From a checkpoint of a small multi-label image tagger.
Model: 5.27M parameters, 32-pixel images, arch coatnet, norm layernorm, activation reglu, widths [80, 160, 320].
Rows from block 2, named by matrix and row number. Rows with one number belong to one channel. Each number is 50 + 12 x the weight over its row's rms, rounded and kept within 0 to 99. All counts start at 0. After the name is the row's rms in percent of the matrix's.
# convs0: expand pointwise conv (model.blocks.2.convs.0.weight, 320x80x1x1), inputs 0-79
# convs1: depthwise 3x3 conv (model.blocks.2.convs.1.weight, 320x1x3x3), a 3x3 kernel
# convs2: project pointwise conv (model.blocks.2.convs.2.weight, 80x320x1x1, transposed), outputs 0-79
convs0.220 058:74 38 52 48 53 58 43 38 35 55 67 43 66 59 38 58 44 60 14 43 50 51 72 62 42 37 41 62 50 35 52 73 49 50 38 40 55 50 46 56 54 68 35 53 62 32 45 63 61 44 49 33 42 62 50 40 24 53 58 56 50 50 59 69 56 24 59 54 29 44 52 48 51 54 82 42 53 41 45 44
convs1.220 035:60 72 53 49 41 35 30 48 47
convs2.220 119:62 55 49 37 51 72 50 43 54 53 50 59 44 52 63 39 45 29 45 57 39 48 83 45 58 43 58 59 40 58 43 40 59 49 58 63 33 66 74 53 56 48 43 44 71 34 76 40 50 50 38 67 41 44 25 66 54 46 38 54 34 48 67 34 37 54 51 52 40 29 31 51 57 44 60 48 37 41 77 61
convs0.221 076:41 38 39 52 30 31 42 52 59 61 65 40 48 67 57 28 38 54 47 33 56 56 55 56 52 44 54 27 50 61 57 47 43 68 34 46 44 44 70 67 65 38 65 32 50 47 58 29 55 52 54 66 48 52 70 39 51 42 60 59 28 68 59 29 49 56 36 46 34 49 39 55 79 75 46 37 51 47 59 55
convs1.221 033:53 45 57 46 50 58 37 65 77
convs2.221 105:48 49 34 48 38 38 41 68 56 45 78 43 35 61 39 54 43 39 56 42 45 58 49 75 48 64 33 47 48 48 72 62 39 53 48 56 45 59 59 68 33 35 60 60 34 59 62 40 57 50 57 46 46 38 65 43 66 37 61 29 41 64 74 35 33 52 38 57 49 52 72 36 45 52 55 24 56 72 59 57
convs0.222 055:34 60 55 59 48 54 44 56 56 47 30 43 50 69 75 66 43 36 51 46 62 64 43 35 62 58 68 43 46 69 31 76 26 48 44 56 55 57 47 42 56 53 50 45 43 30 69 46 22 60 49 51 53 48 62 74 19 38 35 67 59 46 60 51 68 47 47 41 62 45 55 35 39 54 49 59 49 45 56 58
convs1.222 029:49 55 43 48 68 35 34 64 35
convs2.222 107:40 59 42 35 55 52 61 54 56 52 33 51 37 44 52 32 52 59 62 63 40 39 65 43 71 55 23 60 52 41 34 32 69 44 53 40 62 57 54 71 47 53 43 30 54 64 31 51 51 51 40 67 52 40 30 41 53 53 40 46 68 40 47 39 76 41 68 33 63 59 69 62 45 62 43 78 38 50 50 40
convs0.224 083:59 77 56 41 29 38 58 47 45 49 36 47 63 54 41 65 40 50 65 50 40 39 35 55 24 63 63 28 77 56 46 47 43 52 41 38 77 38 36 63 51 43 63 53 45 52 22 64 37 42 48 51 59 62 59 54 52 75 61 63 42 49 64 50 53 57 52 55 49 44 42 37 75 50 51 41 50 55 37 31
convs1.224 103:49 56 61 56 71 69 60 63 54
convs2.224 093:31 47 55 52 40 46 34 49 63 63 67 59 40 33 51 26 37 49 32 49 42 42 36 56 48 41 13 46 40 49 58 49 61 60 63 49 41 49 58 51 62 58 46 38 58 76 52 36 61 54 49 43 62 38 68 38 44 43 65 45 35 55 59 57 33 73 33 43 54 48 67 73 69 62 49 50 45 43 57 71
convs0.225 053:54 48 46 40 63 66 47 41 47 39 55 52 65 70 44 55 53 30 51 63 31 29 62 45 32 54 54 55 50 37 34 35 70 63 51 65 47 56 47 39 36 55 61 58 37 48 43 54 52 38 36 38 51 44 46 34 54 49 52 38 34 55 26 54 72 14 67 59 56 64 56 49 41 47 59 66 81 64 57 45
convs1.225 034:42 50 39 56 65 68 61 62 66
convs2.225 085:54 58 45 46 49 42 48 60 50 45 43 51 56 55 58 64 48 65 45 55 62 76 38 47 32 51 56 54 46 53 40 43 34 66 52 36 63 56 31 30 55 56 60 53 48 29 41 73 55 43 54 36 63 45 58 64 66 76 20 65 68 36 30 60 51 27 62 57 58 53 46 25 32 46 67 46 61 46 54 48
convs0.227 106:42 41 37 52 32 54 42 57 56 66 48 51 52 56 44 32 71 54 43 38 42 42 77 53 51 55 57 58 44 31 67 40 49 42 42 57 48 57 99 59 49 49 47 44 56 58 68 27 70 61 55 50 42 37 55 26 43 35 54 32 38 41 54 51 48 56 30 43 45 41 59 62 75 55 55 48 49 46 39 50
convs1.227 040:54 48 23 55 57 34 42 44 39
convs2.227 102:39 66 46 51 58 44 55 41 61 48 45 56 54 36 60 66 26 38 48 64 58 43 49 59 55 41 28 26 46 57 29 42 45 49 62 37 53 45 26 37 44 60 74 35 56 51 39 54 43 42 47 61 53 81 52 80 65 56 52 65 55 45 54 41 44 42 55 54 72 58 40 57 32 46 29 64 36 41 41 38
convs0.228 066:46 41 29 50 49 48 58 54 72 50 42 53 34 60 63 40 44 44 65 48 46 51 51 34 55 55 65 54 56 46 56 34 50 58 65 77 44 41 73 50 60 47 51 56 42 60 47 09 42 80 46 69 61 41 46 35 45 36 44 42 46 50 53 71 70 43 34 63 58 54 60 48 39 66 44 44 49 63 52 24
convs1.228 036:34 51 50 74 63 46 51 41 36
convs2.228 088:58 38 55 50 39 45 38 53 54 56 51 63 78 45 39 69 50 60 13 37 35 53 59 54 83 52 36 60 42 42 52 72 46 31 50 40 49 65 45 48 46 59 52 26 67 73 43 64 50 47 53 47 47 63 62 41 45 29 38 34 60 42 67 54 51 49 68 59 49 39 48 45 31 62 51 47 54 53 39 51
convs0.229 062:31 41 65 54 56 47 61 53 56 36 41 50 46 51 68 45 27 28 59 63 68 59 41 51 54 46 36 38 40 55 59 30 39 42 50 50 50 59 50 18 48 59 60 58 64 59 73 43 48 58 61 53 52 51 40 64 47 46 45 45 48 55 37 37 42 59 47 39 41 81 40 66 41 33 47 79 47 54 70 74
convs1.229 026:41 39 39 50 49 36 73 59 63
convs2.229 100:68 62 36 50 60 77 63 59 50 37 47 43 25 50 62 41 39 31 70 57 32 39 47 44 34 61 52 37 40 54 45 36 64 68 62 64 50 58 50 61 25 34 60 59 32 56 64 35 42 60 51 54 38 34 52 54 64 64 45 47 51 64 65 39 49 43 68 58 66 63 46 32 51 48 54 38 37 67 59 43
convs0.230 058:42 57 32 54 63 59 62 69 59 48 44 37 52 39 36 41 60 27 34 24 48 28 59 51 66 50 35 47 37 43 30 57 48 55 36 69 44 47 53 56 35 57 51 50 42 46 54 48 77 46 63 39 63 36 59 63 49 61 56 32 52 57 55 44 46 39 55 58 58 64 68 51 52 46 80 59 39 40 78 66
convs1.230 039:50 45 37 47 43 35 22 52 58
convs2.230 103:51 48 34 28 43 35 52 51 49 31 74 50 41 65 67 44 37 49 61 45 48 88 41 55 66 50 38 57 32 37 70 65 42 57 56 60 48 66 58 42 55 43 66 43 51 70 56 25 66 50 59 55 38 55 53 51 55 34 36 28 52 54 75 30 47 46 55 65 50 43 55 39 39 50 42 44 59 51 61 44
convs0.231 074:49 46 58 54 50 34 48 41 35 52 46 25 44 56 44 45 68 54 71 54 23 30 50 39 51 35 36 56 78 43 32 56 55 39 66 53 68 42 68 71 54 54 48 33 46 55 38 50 51 60 32 48 36 39 54 23 73 57 61 39 37 61 42 56 64 46 57 54 47 46 73 58 54 56 64 51 59 42 40 35
convs1.231 034:53 31 53 38 33 61 62 41 62
convs2.231 070:39 41 45 53 55 33 41 54 60 42 63 57 74 75 52 70 52 42 34 51 29 53 28 69 62 59 33 43 36 30 59 45 40 47 44 46 45 43 38 51 56 52 67 46 44 49 48 47 43 41 66 46 56 48 76 62 28 35 43 37 74 50 51 55 52 58 60 54 54 66 66 54 43 44 36 54 66 66 23 44
convs0.232 066:54 33 50 52 48 74 50 28 40 61 46 68 60 54 48 41 65 63 43 53 44 25 69 41 58 40 51 45 37 38 64 32 58 48 44 46 60 53 64 63 64 54 33 49 49 51 66 31 50 54 56 66 55 44 45 39 17 31 51 52 39 48 63 71 54 47 47 40 40 46 65 81 59 55 51 48 39 32 34 42
convs1.232 045:52 51 51 52 56 80 36 39 48
convs2.232 094:60 59 41 54 54 57 52 66 53 53 50 51 55 43 39 72 67 39 26 60 30 38 70 52 55 68 47 74 42 42 50 52 72 22 48 59 44 50 61 58 56 59 46 33 58 64 56 51 70 52 65 60 45 20 50 54 53 34 36 32 57 31 46 57 59 55 55 43 44 33 47 46 43 48 80 35 47 39 45 43
convs0.234 057:65 33 39 54 49 59 30 50 66 44 54 41 49 49 30 46 30 51 44 42 52 54 71 73 47 28 46 61 35 49 71 39 66 56 40 58 36 35 55 49 58 53 34 63 65 45 68 32 73 52 44 41 32 53 61 25 51 41 55 38 55 52 73 51 43 47 28 53 45 54 61 68 47 63 42 70 65 49 55 53
convs1.234 035:49 39 54 26 34 66 45 56 56
convs2.234 094:43 44 50 35 33 43 22 51 59 48 63 43 33 54 29 63 51 42 47 43 53 50 42 55 59 45 34 34 51 39 69 32 53 63 42 51 40 53 43 42 73 57 54 56 68 74 61 50 71 48 60 54 41 36 43 26 54 64 51 46 48 64 59 37 53 60 41 56 43 64 77 47 68 83 55 59 57 45 42 36
convs0.235 062:41 33 48 40 50 54 76 38 45 44 40 54 55 55 55 61 49 39 74 43 34 57 35 44 50 64 65 47 53 60 36 24 43 64 51 42 54 42 48 82 57 45 58 47 52 49 52 48 36 90 27 74 38 56 52 28 61 55 48 68 54 53 58 43 67 37 65 55 45 51 54 64 59 55 57 59 50 44 45 39
convs1.235 031:40 27 56 36 50 59 50 50 69
convs2.235 103:52 57 47 40 34 34 21 32 65 49 79 40 49 64 43 75 29 57 72 46 48 64 48 64 60 42 40 43 65 47 46 48 39 56 47 51 61 51 42 58 61 37 45 45 53 64 42 39 52 43 51 69 53 69 51 45 47 48 55 43 52 60 76 48 45 71 44 62 61 55 64 63 50 63 23 40 46 61 32 33
convs0.236 058:53 49 62 77 70 50 52 37 39 47 30 59 41 42 42 55 61 38 34 54 46 35 35 32 41 48 57 41 53 52 57 45 53 57 47 51 46 40 20 62 61 63 55 55 34 37 35 72 37 50 49 30 71 53 55 56 33 54 71 55 68 49 38 62 61 26 65 42 44 69 60 45 36 42 56 65 48 40 34 42
convs1.236 038:54 66 61 49 69 69 40 42 50
convs2.236 102:66 68 56 53 65 72 65 43 41 40 39 58 55 62 64 33 57 59 46 64 26 48 62 62 38 60 56 46 60 48 41 53 61 56 68 46 65 45 40 40 30 43 56 56 33 53 34 47 36 44 41 45 57 48 57 70 55 46 20 45 69 64 41 70 61 28 54 48 62 68 42 52 31 31 54 41 55 62 36 50
convs0.237 058:50 55 43 51 65 45 42 30 41 38 57 53 61 63 32 62 58 48 74 61 31 37 26 35 48 58 78 58 59 58 35 50 59 56 59 43 52 49 34 42 49 34 54 53 31 65 33 65 24 48 51 45 43 56 41 50 65 70 60 61 53 51 43 47 60 47 76 46 65 53 51 42 55 70 29 51 63 55 32 38
convs1.237 042:30 36 47 33 43 32 46 49 55
convs2.237 085:43 38 56 67 46 45 43 57 46 75 32 70 55 38 25 48 53 55 33 54 37 35 43 42 77 58 63 64 47 68 48 73 40 46 60 43 46 29 53 56 76 50 24 40 52 53 41 54 53 70 55 40 74 47 49 43 35 53 66 62 51 28 33 57 51 46 47 34 45 38 50 52 48 59 52 63 56 47 42 57
convs0.238 164:75 40 79 45 22 45 51 51 68 53 50 50 59 61 56 61 45 60 51 50 41 70 67 61 52 68 47 48 45 52 42 60 56 42 47 40 80 59 32 52 29 55 36 24 64 50 39 75 56 33 48 52 48 61 55 53 45 62 41 48 58 49 51 45 48 68 57 52 52 20 44 42 50 34 52 42 49 72 54 58
convs1.238 046:49 51 44 62 55 61 66 70 68
convs2.238 092:59 65 54 55 34 48 48 82 54 61 27 35 59 78 40 49 49 68 45 61 62 64 51 48 52 55 50 54 61 49 35 51 51 20 54 52 54 42 59 42 40 64 29 35 56 45 33 63 56 42 54 33 53 34 58 48 58 49 26 48 64 37 30 54 63 58 56 39 56 39 60 40 40 40 69 40 69 49 57 61
convs0.239 061:47 73 48 61 48 44 32 47 48 56 60 40 42 49 50 43 45 39 38 40 81 42 59 44 43 25 42 40 39 43 56 28 32 49 43 46 60 38 47 57 49 82 41 61 62 34 45 52 52 50 44 44 54 80 48 45 49 67 58 48 51 50 71 60 40 52 56 28 27 42 34 53 79 62 49 38 37 44 47 50
convs1.239 027:50 36 33 39 51 33 43 68 55
convs2.239 076:47 45 56 63 45 44 45 56 56 40 71 29 63 53 35 63 33 45 44 41 67 68 42 60 40 31 51 46 66 49 46 61 26 53 42 32 50 59 19 42 55 36 51 51 43 56 36 64 61 60 52 39 63 80 65 46 33 70 77 56 39 69 46 63 42 57 59 51 52 59 64 41 44 54 50 58 45 38 45 55
convs0.240 055:51 58 72 44 63 61 39 46 30 71 58 58 64 63 48 50 67 48 40 49 48 36 57 25 44 42 45 54 42 49 52 60 49 32 55 39 54 44 56 79 48 65 52 56 56 17 55 48 56 47 46 46 50 58 47 19 50 43 58 69 48 44 45 46 40 57 52 31 32 31 55 44 66 57 77 31 60 48 41 65
convs1.240 041:50 65 58 32 37 29 46 50 52
convs2.240 100:25 55 38 54 43 38 39 72 45 63 41 50 33 51 43 38 84 45 55 51 56 34 69 32 53 53 63 55 55 48 41 44 64 50 47 46 42 38 75 68 54 70 40 67 56 29 54 42 55 52 48 47 68 31 28 42 44 47 49 48 55 32 59 37 65 47 42 37 43 51 53 48 72 70 50 66 39 39 44 55
convs0.244 072:51 53 52 60 56 47 47 52 34 56 57 52 67 32 45 49 47 40 34 33 50 52 69 62 43 42 40 59 19 44 61 39 56 51 33 47 60 50 58 63 48 71 35 60 60 41 76 49 63 38 52 43 42 59 57 53 33 51 42 49 56 51 68 39 36 48 30 42 15 40 62 72 65 47 66 45 32 29 47 59
convs1.244 036:34 48 49 59 76 60 62 55 45
convs2.244 082:74 50 36 41 59 62 64 60 44 42 65 46 23 36 60 34 46 40 49 60 49 35 52 38 44 49 56 51 51 67 56 35 70 52 47 73 37 22 65 65 31 36 41 62 53 38 56 34 37 69 61 66 37 37 63 54 46 57 46 52 49 51 65 47 33 67 44 37 41 63 42 40 50 52 44 44 38 66 69 46
convs0.247 076:48 60 48 51 46 42 57 63 49 70 16 65 44 57 48 35 58 63 73 46 53 59 42 37 61 52 64 35 56 58 43 47 47 38 50 62 56 26 81 59 53 45 46 42 41 49 72 25 51 68 28 62 64 35 43 56 36 57 42 61 50 53 53 32 58 63 47 54 38 44 53 46 54 67 76 53 34 55 60 52
convs1.247 053:37 37 60 57 37 45 46 26 43
convs2.247 132:42 57 50 58 64 49 50 62 68 42 45 69 39 31 64 54 53 55 60 60 56 57 72 51 27 52 44 42 50 41 46 39 60 54 47 55 33 55 40 68 45 53 51 63 62 46 76 45 40 53 38 51 40 56 59 65 43 35 29 48 70 62 49 66 66 18 38 50 55 47 53 66 62 36 48 36 28 20 35 45
convs0.248 166:69 56 54 48 44 54 56 53 60 64 46 59 44 39 53 69 54 70 58 55 55 73 56 62 35 81 62 56 56 68 60 74 61 40 50 37 65 49 48 51 42 43 35 48 39 37 36 72 33 47 35 49 46 47 46 55 50 56 39 65 61 36 52 55 61 57 38 58 48 37 35 14 42 30 52 33 40 64 39 44
convs1.248 057:49 50 55 44 74 75 52 56 54
convs2.248 230:61 51 52 51 38 43 56 76 39 63 44 41 71 59 30 75 46 55 53 49 59 61 62 48 36 65 64 51 84 57 45 29 51 11 55 48 43 51 60 53 35 51 34 34 44 42 34 67 46 57 48 41 46 45 44 35 60 56 48 56 45 46 47 45 54 71 44 26 48 47 49 50 69 40 61 44 59 64 56 57
convs0.251 378:35 44 26 63 57 65 59 47 57 56 67 39 44 41 42 26 45 56 40 28 61 40 72 48 52 26 31 56 29 32 65 69 64 56 39 70 48 61 62 59 55 55 52 57 55 46 65 43 80 55 51 48 68 53 50 38 47 44 66 32 45 59 59 53 52 38 59 54 36 40 51 60 48 64 71 52 63 44 49 50
convs1.251 048:62 50 40 37 26 37 40 45 55
convs2.251 131:54 56 44 25 36 58 65 47 22 53 70 51 43 34 61 44 40 32 50 55 61 53 44 44 62 40 41 52 54 53 46 46 40 48 69 63 33 55 57 70 65 34 44 52 60 44 68 38 53 49 51 65 51 50 36 51 55 62 60 56 18 69 63 55 50 74 32 55 46 38 56 62 68 52 56 42 25 40 59 33
convs0.252 063:54 34 37 59 39 40 36 69 65 70 47 49 44 47 53 47 43 65 57 49 52 69 33 49 32 63 64 41 54 68 52 16 48 80 58 26 32 26 58 50 64 50 47 49 54 46 40 53 59 59 41 40 48 40 61 43 47 54 46 67 51 58 60 52 41 67 36 69 52 51 48 49 66 66 32 36 58 49 59 61
convs1.252 038:59 41 24 52 60 39 52 36 45
convs2.252 098:46 53 47 39 77 69 57 47 53 33 44 44 38 49 60 46 51 75 57 59 34 62 34 51 32 39 51 45 59 48 40 61 59 52 68 39 60 40 41 37 52 35 74 55 27 61 40 56 42 52 34 50 35 55 60 57 68 45 32 50 63 71 48 48 61 25 73 71 64 62 56 48 36 39 44 38 50 52 33 50
convs0.253 198:59 31 45 43 50 56 54 20 55 47 67 56 62 34 54 61 28 54 54 39 38 69 56 73 39 52 48 36 59 53 51 57 43 52 44 14 57 58 42 39 50 39 68 43 44 50 31 54 35 51 46 71 34 54 46 56 69 62 31 71 46 53 54 46 64 32 52 70 69 60 44 34 48 41 50 48 51 46 61 48
convs1.253 159:48 50 48 33 38 42 26 40 39
convs2.253 101:54 47 48 55 41 18 31 53 55 51 52 47 53 63 55 28 41 65 42 49 48 72 40 39 42 66 82 31 61 74 38 59 36 41 56 47 51 26 53 41 59 41 33 75 45 42 49 44 42 66 42 51 62 42 55 42 55 56 55 55 62 57 34 45 43 59 41 22 49 52 61 57 62 60 53 44 50 72 66 53
convs0.254 072:48 37 60 45 54 86 44 33 45 64 57 47 39 36 47 55 52 53 32 27 47 36 50 44 50 40 52 54 40 53 77 45 53 32 50 63 43 41 51 71 44 58 42 52 37 32 65 53 45 62 46 51 42 61 39 59 30 53 66 50 54 62 70 45 52 33 42 22 33 40 44 43 66 55 46 37 28 36 34 63
convs1.254 030:50 53 56 42 60 72 52 50 75
convs2.254 091:44 61 58 58 69 72 63 54 43 53 33 58 40 39 41 37 80 46 35 55 29 35 46 34 60 65 63 48 67 58 55 59 57 32 56 65 41 23 60 59 36 42 37 67 43 50 50 43 39 62 41 44 69 24 31 60 38 42 48 37 49 57 39 62 59 43 44 52 53 70 61 43 53 41 56 36 39 58 48 54
convs0.255 063:41 62 62 68 32 47 69 77 67 27 41 56 54 63 33 38 45 53 29 75 40 38 46 58 41 58 51 45 61 68 46 68 54 47 53 57 63 54 43 41 51 48 59 51 41 65 45 44 46 38 51 47 49 51 63 61 38 53 38 55 46 35 56 50 37 42 73 45 66 74 69 62 39 27 58 49 39 54 75 55
convs1.255 032:50 74 40 64 58 48 58 44 66
convs2.255 089:54 26 69 56 58 43 41 38 54 56 43 61 51 71 30 60 60 59 48 54 17 56 60 73 53 62 53 62 53 56 58 63 54 55 51 39 54 49 46 43 31 66 58 35 48 56 46 54 37 27 33 46 49 62 49 44 55 40 51 42 72 45 32 49 46 38 43 41 40 56 45 68 39 47 43 70 68 79 37 70
convs0.256 054:48 45 39 52 44 44 41 51 53 51 44 39 35 60 29 49 69 53 49 66 60 43 49 32 33 43 64 54 60 46 44 38 70 56 51 53 50 38 42 24 36 60 40 43 36 51 20 58 59 38 46 18 61 35 56 29 66 70 56 34 33 56 33 53 61 55 55 46 71 60 57 50 53 65 43 59 74 58 51 59
convs1.256 032:39 49 39 72 61 66 48 60 59
convs2.256 079:56 66 38 47 53 65 55 63 66 46 57 47 58 44 67 59 42 52 33 54 53 61 57 66 28 32 50 61 19 43 49 27 68 46 38 54 44 47 52 55 57 65 65 57 50 39 78 43 59 44 62 68 30 48 61 63 60 32 29 57 59 45 55 49 55 31 63 54 38 38 43 52 50 45 72 31 43 33 47 56
convs0.257 069:62 75 45 54 14 36 52 69 53 44 54 24 45 64 56 58 41 45 54 57 57 54 48 51 31 53 59 35 51 48 49 38 48 59 48 58 70 21 51 50 48 59 47 60 65 49 31 43 56 48 62 47 62 66 53 46 50 82 51 52 39 40 74 65 65 69 47 38 54 55 44 52 56 58 43 47 43 62 36 28
convs1.257 037:49 51 71 26 47 64 45 45 51
convs2.257 119:50 51 45 54 53 51 58 73 70 52 45 50 41 59 63 56 54 26 17 39 56 52 41 49 62 48 13 57 21 42 49 46 38 44 35 72 41 61 59 60 49 66 53 43 69 66 67 51 55 57 59 62 35 36 64 59 42 35 42 44 46 49 55 52 40 50 56 40 39 52 46 56 61 59 67 50 39 24 56 54
convs0.258 092:58 72 44 52 62 50 58 39 16 44 47 41 53 56 42 47 44 47 66 53 33 31 46 55 50 52 64 47 64 41 34 53 55 39 64 52 64 58 38 65 49 30 48 54 33 56 33 52 47 49 42 62 50 52 28 37 68 86 69 42 40 51 52 57 58 34 78 51 70 41 48 40 52 62 54 54 46 46 45 29
convs1.258 048:47 42 42 50 55 44 22 36 39
convs2.258 091:46 44 53 60 34 56 49 56 39 71 69 62 42 54 54 51 61 52 41 51 27 44 60 41 73 62 66 60 35 59 66 69 66 35 61 45 42 55 72 67 52 46 47 36 53 64 68 34 54 69 42 60 50 45 39 33 35 38 49 38 37 37 57 53 49 61 44 71 35 33 43 55 52 52 39 53 38 72 25 50
convs0.259 071:70 14 25 57 27 47 43 37 60 43 54 58 49 63 44 55 51 34 61 41 27 56 49 56 57 58 67 44 37 47 56 45 43 50 50 45 55 35 42 55 56 41 51 61 60 58 54 48 39 70 61 60 36 52 53 45 36 51 59 53 52 51 64 58 52 28 22 58 51 47 50 45 60 62 23 58 65 54 18 40
convs1.259 031:39 41 41 73 57 55 54 31 46
convs2.259 089:35 53 54 62 58 54 57 57 57 60 24 57 53 34 45 43 74 38 35 43 43 18 29 48 48 66 35 36 54 47 55 51 62 47 43 49 40 51 43 60 21 57 68 60 30 58 51 51 25 52 46 35 57 46 52 48 42 41 65 37 38 46 66 59 54 71 50 51 59 65 57 71 66 47 48 46 54 35 30 46
convs0.260 100:48 46 40 45 28 53 32 58 52 57 47 53 71 55 56 39 39 34 43 24 38 59 58 68 51 49 36 38 35 42 50 57 51 70 40 32 52 62 63 78 55 62 57 28 69 47 58 43 62 57 52 59 51 55 66 42 48 31 62 40 52 62 79 45 30 57 44 52 50 47 59 70 63 50 62 51 32 35 61 59
convs1.260 062:25 31 41 43 40 55 55 46 50
convs2.260 123:49 54 47 33 47 47 53 28 43 39 69 51 63 37 47 71 48 51 69 57 51 55 45 61 37 45 45 51 56 34 58 42 55 63 56 35 63 62 39 47 62 50 74 52 48 67 31 46 44 27 49 48 38 62 56 42 46 42 36 49 61 50 61 77 53 53 41 72 66 73 60 73 41 41 34 55 51 42 17 39
convs0.261 176:58 47 60 51 29 54 44 39 38 54 62 64 65 69 49 52 38 53 62 44 40 52 56 78 53 49 47 32 60 39 34 42 54 50 39 14 57 56 48 49 48 63 46 30 76 57 27 60 53 59 32 58 42 85 60 31 54 65 43 59 49 55 62 43 60 46 64 47 51 34 62 49 61 55 53 66 41 47 52 44
convs1.261 049:42 41 40 63 53 52 78 60 52
convs2.261 092:67 53 50 44 29 59 35 47 37 48 62 40 64 75 49 59 06 41 38 56 76 58 70 61 47 32 51 29 58 46 48 41 65 67 43 40 41 42 46 25 52 63 50 37 64 39 48 58 67 41 58 61 49 68 57 44 47 59 52 58 47 45 51 60 41 36 52 70 41 50 46 41 43 53 45 59 49 59 45 47
convs0.263 078:49 25 59 67 35 49 63 52 63 57 46 43 48 60 66 61 56 46 44 37 50 48 72 45 69 67 52 67 30 48 47 49 41 34 41 83 49 36 59 52 41 66 36 42 61 49 63 30 57 64 58 58 55 46 48 47 23 45 54 48 57 60 41 51 85 56 36 33 36 41 57 49 36 55 47 39 31 51 54 53
convs1.263 039:64 55 40 45 69 57 31 38 56
convs2.263 100:53 56 40 60 66 56 60 68 65 48 48 55 38 54 44 55 67 50 32 54 44 39 60 43 74 44 29 77 43 34 40 57 59 34 31 46 54 57 52 57 47 64 52 36 73 76 51 45 62 51 47 44 45 37 51 60 48 40 35 32 74 39 51 31 57 24 68 42 56 54 56 42 28 55 59 61 44 37 49 50
convs0.264 080:66 68 48 74 67 60 54 28 31 27 66 40 44 52 42 41 40 54 45 46 53 43 39 45 39 23 56 46 63 37 59 55 58 49 55 56 47 37 34 57 62 40 49 69 32 61 39 57 50 53 39 33 36 51 43 50 38 59 68 58 51 79 55 72 53 31 69 53 48 58 62 43 64 59 45 46 51 35 38 36
convs1.264 031:56 76 50 47 34 34 51 44 43
convs2.264 108:68 56 47 47 52 76 54 31 53 56 45 47 66 25 40 63 51 37 29 37 41 25 73 59 46 54 45 65 55 57 50 55 60 37 52 59 47 44 53 62 70 44 54 61 53 36 62 52 41 59 61 62 34 61 38 54 57 49 63 67 32 34 70 76 52 48 54 44 42 40 34 46 52 45 66 26 45 32 45 36
convs0.266 056:53 53 59 52 46 70 62 44 47 28 31 51 36 41 76 49 52 55 57 73 37 38 64 45 53 48 40 57 64 45 40 34 46 53 70 54 64 70 50 35 60 26 53 46 52 54 52 36 56 52 51 55 50 38 31 68 56 35 36 44 41 38 36 55 59 33 51 52 61 63 44 64 30 22 58 67 54 61 61 32
convs1.266 036:56 56 53 31 25 43 56 62 51
convs2.266 124:28 48 58 48 52 48 56 52 56 62 40 64 45 52 52 50 69 54 68 59 38 29 57 33 84 51 71 40 61 50 55 48 73 47 59 50 49 44 54 53 34 38 39 46 39 74 45 41 42 61 29 58 57 57 24 39 53 41 45 45 48 57 46 39 57 49 51 75 62 53 62 50 45 52 24 70 27 59 37 42
convs0.267 055:52 31 54 77 31 53 41 70 32 61 31 52 56 53 41 52 50 50 47 41 37 71 53 58 56 56 58 61 49 30 57 38 49 40 46 53 49 40 66 47 42 58 32 54 65 42 52 47 63 64 45 40 41 34 66 43 40 45 23 38 56 58 48 47 41 60 05 49 42 46 75 51 55 44 53 48 37 49 54 68
convs1.267 038:57 74 54 38 33 41 52 57 59
convs2.267 092:44 46 58 61 39 59 33 53 47 69 39 66 34 55 31 29 52 44 36 58 42 48 61 33 71 44 48 64 38 60 48 63 60 32 49 66 38 42 63 51 55 53 26 37 77 58 65 43 63 73 40 53 66 43 29 41 40 45 54 45 35 40 47 43 43 60 34 57 44 36 62 55 50 57 59 68 34 55 59 69
convs0.268 050:58 51 54 49 43 58 58 44 46 34 62 29 12 64 53 56 41 66 33 50 81 58 58 52 39 36 44 52 55 32 57 53 52 42 54 53 65 48 38 39 35 72 43 62 77 40 33 60 60 60 54 48 45 53 48 47 32 63 47 38 45 43 75 66 54 46 57 59 52 62 44 43 40 34 40 57 24 52 60 49
convs1.268 035:63 30 32 59 47 38 58 51 40
convs2.268 098:50 52 48 47 64 66 64 45 51 54 44 56 63 36 41 44 55 47 28 57 63 14 45 33 62 34 62 72 43 46 49 35 87 28 60 63 44 57 51 54 60 59 43 54 47 43 55 62 52 66 66 45 54 45 32 50 44 49 45 63 54 29 48 78 46 55 72 58 42 53 51 44 33 35 63 45 43 42 47 40
convs0.269 059:51 50 65 45 38 50 52 51 94 68 61 53 70 66 38 57 44 70 51 21 51 47 64 71 61 54 44 45 53 40 51 64 57 42 39 44 60 46 53 48 46 57 22 24 68 56 56 62 61 44 61 58 44 63 71 36 52 50 45 56 51 48 58 37 31 57 49 44 41 30 58 45 55 58 44 44 53 51 54 67
convs1.269 035:48 49 43 43 27 34 45 35 37
convs2.269 110:54 50 60 37 64 54 47 28 49 36 48 50 51 47 54 67 50 64 63 74 56 53 49 49 46 30 68 58 69 52 41 41 56 59 71 35 55 52 37 26 53 39 52 43 52 50 45 59 29 33 25 50 34 79 32 65 69 54 37 67 53 60 44 52 39 41 57 52 69 61 43 43 39 38 30 62 50 37 49 50
convs0.270 052:44 49 67 50 42 65 47 39 63 52 46 48 44 31 56 52 37 33 29 47 57 31 49 58 45 29 44 34 56 52 60 32 30 46 53 66 48 40 35 16 62 68 48 48 59 50 54 46 50 31 77 45 54 52 52 80 43 56 51 53 37 60 42 57 37 58 40 31 48 50 22 51 55 43 34 53 33 48 46 63
convs1.270 033:56 45 28 61 53 27 48 58 49
convs2.270 099:65 70 50 27 50 53 54 40 37 28 43 49 44 62 53 34 24 57 64 80 40 60 23 36 43 53 48 55 65 44 44 42 46 58 88 53 55 55 45 34 67 37 45 43 53 59 52 46 43 32 50 53 47 57 32 57 74 64 41 60 35 58 43 56 47 58 58 68 59 47 50 52 54 50 46 43 58 67 49 46